python train.py --model="image classifier" --dataset="drawn human figures in many poses" --train_examples=195000 --image_size=24 --crop_scale_min=0.8 --horizontal_flip=true --translate=0.12 --targets=["top"] --num_classes=12 --arch="resnet" --norm="batchnorm" --hidden_act="celu" --depths=[2, 5, 5] --kernel_size=3 --stem="deep" --avg_pool_shortcut=true --widths=[64, 128, 256] --label_smoothing=0.1 --loss="cross_entropy" --head_dropout=0.2 --init="kaiming_normal" --residual_init="none" --optimizer="muon" --muon_scale="original" --learning_rate=0.012 --momentum=0.95 --nesterov=true --orthogonalizer="polar_express" --adamw_lr_other_params=0.00094 --max_grad_norm=0.5 --max_steps=12400 --batch_size=64 --epochs=4.1 --lr_schedule="linear" --final_lr_fraction=0 --warmup_steps=370 --weight_decay=0.01 --adamw_weight_decay_other_params=0
Rows from block 7 of a small image classifier, named by matrix and row number. Rows with one number belong to one channel. Each number is 128 + 32 x the weight over its row's rms, rounded and kept within 0 to 255. All counts start at 0. Numbers have three digits each.
Before each channel's rows are labels from the 100 images, of 14976, where the channel reaches its highest value: "lies over" is the class under the peak. Only what is clearly more common there than usual is listed. The data: drawn human figures in many poses. In brackets: how many of the 100.
# convs0: first 3x3 conv, stride 2 (model.blocks.7.convs.0.weight, 256x128x3x3, each kernel summed), inputs 0-127
# convs1: second 3x3 conv (model.blocks.7.convs.1.weight, 256x256x3x3, transposed, each kernel summed), outputs 0-85

lies over: leg (52)
convs0.79:109170196144126170130102094166136110070105123100145106145145140217112134129109097095151107115128098122075147038126150127129168138116135116132135146139127150082139135149134144180165126134078164109101129116131059086096157126221078088076104134116121150100127182183169103110127063137159111113161150142050180122152117127094076139151096130110184097116107120167120178146060130160108131127126
convs1.79:110158138107095153149118138090150110089134166047114142152129062105167147131128127121146112143070104131116112108154115142116096138117118125087118141128169164131148171133077162136076151118123078146063126163191101109212113160119126146090130169125096090124114122

lies over: leg (39)
convs0.77:088173103115169237094165112166148163093138100053160118100122165133121167150147092138146111119188113077109159121115171125145100136107193067116088138148099197073081138128104097109119157201132156130167168123128115063119109124119086142134146121119139102110106180163168116149185114104135133093113151124118112062160148134117109099140071123110119148159138108114113141082159171094067105132086
convs1.77:132085151123088140141128096124120114141130154099122134128142143176123124158090069101147094129156134186131125078165145099154133125161172114172157126127160164183123153117218115129117092143127126161238158153022130102127104210209156129183127155134127082148173084

lies over: head (37)
convs0.223:182100158118116132121197153124139124089092116219154106109126099121130142112121075109121092132191109162154100197130103145089092038073098125161147103121120169171146119110122107084132105117131125118095106115151161100141173109149115153100131072090121160077127092096177126168079133113092105099110122099088211178137113076147151068142170120172138122181118122110101134108101143089185097167137
convs1.223:083136102168125076127111130184147157158150109101077168146122183128131114178176158150132163116117136115166125119144148132072200088110073106135138159175138081126108075127148091149083111134107072121076170114086090171082105141141137122121160139099141127124101035

lies over: leg (27)
convs0.48:120161121162176124127151092128200096116150165124102160135182155108054149085094148144123130059144133165146114133086125149151153143123190105073088134088154149136138152155087096079078154126082121112151084137133115151147109135127151140117132124137108120152094163104178068146181152161122160209132086102176140065101088137141094158141119164166102115080150153135091120068182036162120140127150
convs1.48:134108101129104123135108135107051088104131156143082119162130093111096210124164122114140092164107143163102153124077117129094091118082204110143114123140162193155138176138167087137175171105191153200144166136091106107133185148111131097169043166170138106141153139

lies over: torso (28)
convs0.148:065182104189137171073174169133090167147164161087178173130111190148115167116164139124125115189155136172120072122136136087145125156134137121145171147138127129129132151121123093108143188173150099068154158163122158149091121120130129131104143110154196135097142100122112125132153162152132223156140115137114149056136176148108141132199109141164127136093168198138143164196170108137139167138171
convs1.148:112129134162073154157105115158088075092099107143117121043131122115122164125108116121100123110119175147129111119156117120110110128107122161112092132130150138155168160075119119139161166137120091123130074158173128113113151148132139096101144095116108085140153110

lies over: torso (28)
convs0.120:110209154169152092182088131123099148172104126107173116151092109082089132173083113116133085105115141114107138077133186136152130138136081133104137127144183120124077168132145078140115201089120134131107125105119114150093160149174127111128153194103196129106152158138172141144123048236154127082087106122099116133119121167086103108183157147124137091084107122119064146122135123169153077138138
convs1.120:127129151122121113119077121113100066133120157109076119090106109130132196110122121100101090107076095094095119153140165155134098148094067136175081132132130084073127117161055139161156151142124101147132105158136183114183079155131151124185104136129123117091116069

lies over: leg (25)
convs0.228:116152082078138138130075135129118092131147101115063163170093150191078169131079099170154158115170126168084193171187152100129133150160137153069090135112125170107129153141099088132125159156082129148173125075126111132177094092125121097093138089162088114167080120105110132135169149152134168167126087119147071143074108179112193145123134178145115132067156192129061139153147121105094111137131
convs1.228:089089121079182075128085144121098119056106140146095119088129084112149146106150134110086141101088134103043112098110099106083089135127163129119159098149135064119106140096215148067167183149173097133150127136104084150143066088090100112157130151174105084131120109

lies over: torso (55)
convs0.118:107092109080135109171175120058152094173177110132106139151132131089110131175167140143180124184143190120142152105166133133151131173151112101153134089120123122151124187106133161145173161152120213147142113098075115139116079102174115151149160141106151135150148140151133182255135150100140140139118166133138082102111032119064161171130142142146100106126136149187165136138128106104107133137157
convs1.118:148119110091145077113106121024062117098147143174120080135136149148089116114133083106089156084113155083105120134107167110080125165094185125113077042155111096132105165120134129106157190166112162098187131165123135115096136138067094169142149132139082114107095144

lies over: torso (59)
convs0.254:100141121110182094089152123133174154151156086122162172120072181149122136183172141090146101141069124162149105097165135188143119100122120084192149120125145102142103180188119129202091123103101114134167131110160148162095135150139111163133153156157156133121164209199161124126186129204152149099108147185161113138198104095132184109114111183136115156152101110137145150097085176126129109113136
convs1.254:162130119109121147183076121083099063058163179077070092133166134085134156119138123106151103127116111101124094100180129104098095110079051135138078141131133182105180136170081102114092146145096122087058088108117085143126119167094084120151053142139092101127156079

lies over: head (35)
convs0.216:136069133117135095092110163098112116076074060115078150130100107104155118111118124114125181159101143157118106154156082130124130136114182095123110105165130086206075108093149137122117086060108139109101083178135133169103087154095146123155091059142139126119173058137073147155101117181080106163164127144171131131106137126088095135172168108155121123111108072120122064039095107130118078133119
convs1.216:102158142175081103171047100062114126179193164131120137145137118079167154163133160140169091145136168087158136160142098161123167129095107082197129114133132125159152097136131179120153091135140123128126104081046153138091172120108136134115161098140101158080134096

lies over: leg (40)
convs0.160:110126125095161156127139086151151119076082112130048150125123186100134157114094110122123107130146136098049216148082146176150124123141112100167126205155093095092114091136116144092154178139176162143099158153122058148222106088184112087147107130127123089124106129116125091095114127042113151095189126109155115115146098115128098109163163145147144142141103170093097126138117122133141059099148
convs1.160:106162141138094154178132168115085140154159154087174124135131087091153154138107158114129087155106121177049168143150108066121118116122160110112124124159161147143173163170097153103137083123142110123048142088172128102130138111110137137106135121141087162113145114

lies over: torso (26)
convs0.112:161185096077123140136067085103140100125097077074123141212090128202107130115127121128050125136106112126066120151144101182110094148054082110073183082099092172114113117150137102102141156082133166138104115130092136155075085094138061143095126126139111093117158090109140122080114108120105154112126188111113156128071126145112072131136170119163140164107182170134105148119080159106125117124122
convs1.112:095174183147073175145086128086105123065187120108135148158132129102095146145115070148162108116122129102122099058064127137107137183161097121162163144149119149098134088121181126108148133124177172154073140107126087106074145132119123081112173114162125121109138120

lies over: torso (26)
convs0.102:091123118143071172134192141139184154124180138134114099104131132135114126137089118143142100160142145143147096093090124082146154128118165115162127167114092182110164100171156189183151111129158140134165148130128140132117142152174126133127154048175147156121149118127160130240163163093127163161080143217125131150118147128142167072174105154089131162076052135156108126162152116143143124177061
convs1.102:116058126112099115141098121067078103123112167161102066132112141175108105085113117132099138109120099101095123087125131159109105073136095168109053126121116090154122118076201153110109087120051134136153141136119105114123096175108111076169079116150114112100176105

lies over: torso (51)
convs0.105:128117162132154024074172134099149154147136173112115162145201160122143127158176147156159130130144118128151077110145079132136134157147136108176155186104089105169120150172117196188092131164142058181162132100146120142157111084100129184124164116182111143112164112107107133150158151155157175137166177122118132154191138152128091143183144178161130186126088159126132158164172163155148116166146
convs1.105:123110154148114159135141189095108092144089119139058100155163094167131192096075146077126145100084100101077102170149127146107109086106115162134146190102091181086136129103115108162112205127077147147105117109140134106146124131144103118122137058169105114091128137

lies over: leg (29); torso (28)
convs0.198:113134156097174125118196143141181118121100063125140108133153167164128112153093140120137163098160126067114183102118085172116067053138122125117100071114161153101123165158124152190076130134160176113135110156168111086163102135194128113162145108059150144120138116155186163099158099154136120144111107179116101113152165130171157108068212091135157093129137117104182103185123159116112129165091
convs1.198:128086185111065133121093128160139150120108151170029148202111100104168126139133124119138094126134108110170080115146151155089118102091099121103087100132152130089154121150114140142107170225124138163128195056119126103149101167120137111140090119129120166141157066

lies over: head (45)
convs0.168:033147109167151146138103100147093114154099159139186161126103158099121140109189139082045139176124116099099117134110111096121093090071135156093159121117136087144144126097166110136104187107108122126113103140087126193102163156094136146165058185091127118085124104085063153070103141149080150141112188130153071148145130107063117106186080159152134147107089117110142073135155132110144111145119
convs1.168:071149173177055139121051156126150153163147081160086135109140147078160191117128159096180080163101099159145055161168171144151100152068123047132188137140114169132098088116090134123140082112125147113128120144115108109150092156117104105095144120112114129128170117

lies over: torso (25)
convs0.157:120154173156112113124133182109116178142113134073128179160132155097207150175204169157150098134075136141140084082137133146159146132165145213116143173139117130134119073157127104120123138145108104143155137117104167134102165147117163159107181092164127160103155140113097206143142126153195136105141128099118165172143095135160191135136089108143122174092168206125118196134156111146087139087184
convs1.157:112126208115058140150051141153092068118096144110114100129110135127150122109105056096135132149121066165087119126181030149108097106105050183111082170098114110144132157121141140147128137139130147182142079094195138120130138188081152111139135118155157086109153098

lies over: torso (48)
convs0.245:158094178192153142098177194143111131124162121124176135102106137156117156200161161076129154127144200117134112128105133112175144085134205072108144134196208148110110059101132161104128150147094162089093127124115129138125092096098143138138138085088094148121127102181118137187159136171120120096116140179125098136176155176108114179159117141091137178171123165136177141175156177148114147121130
convs1.245:170122071133166153151136146123145071104145114108070079102189101114098119086139164116102121138079162104103124114114146127121057078094131132120115129149122145102078130105093113137223195095130114086094061138129089111154181131084143121131136149107099101117154122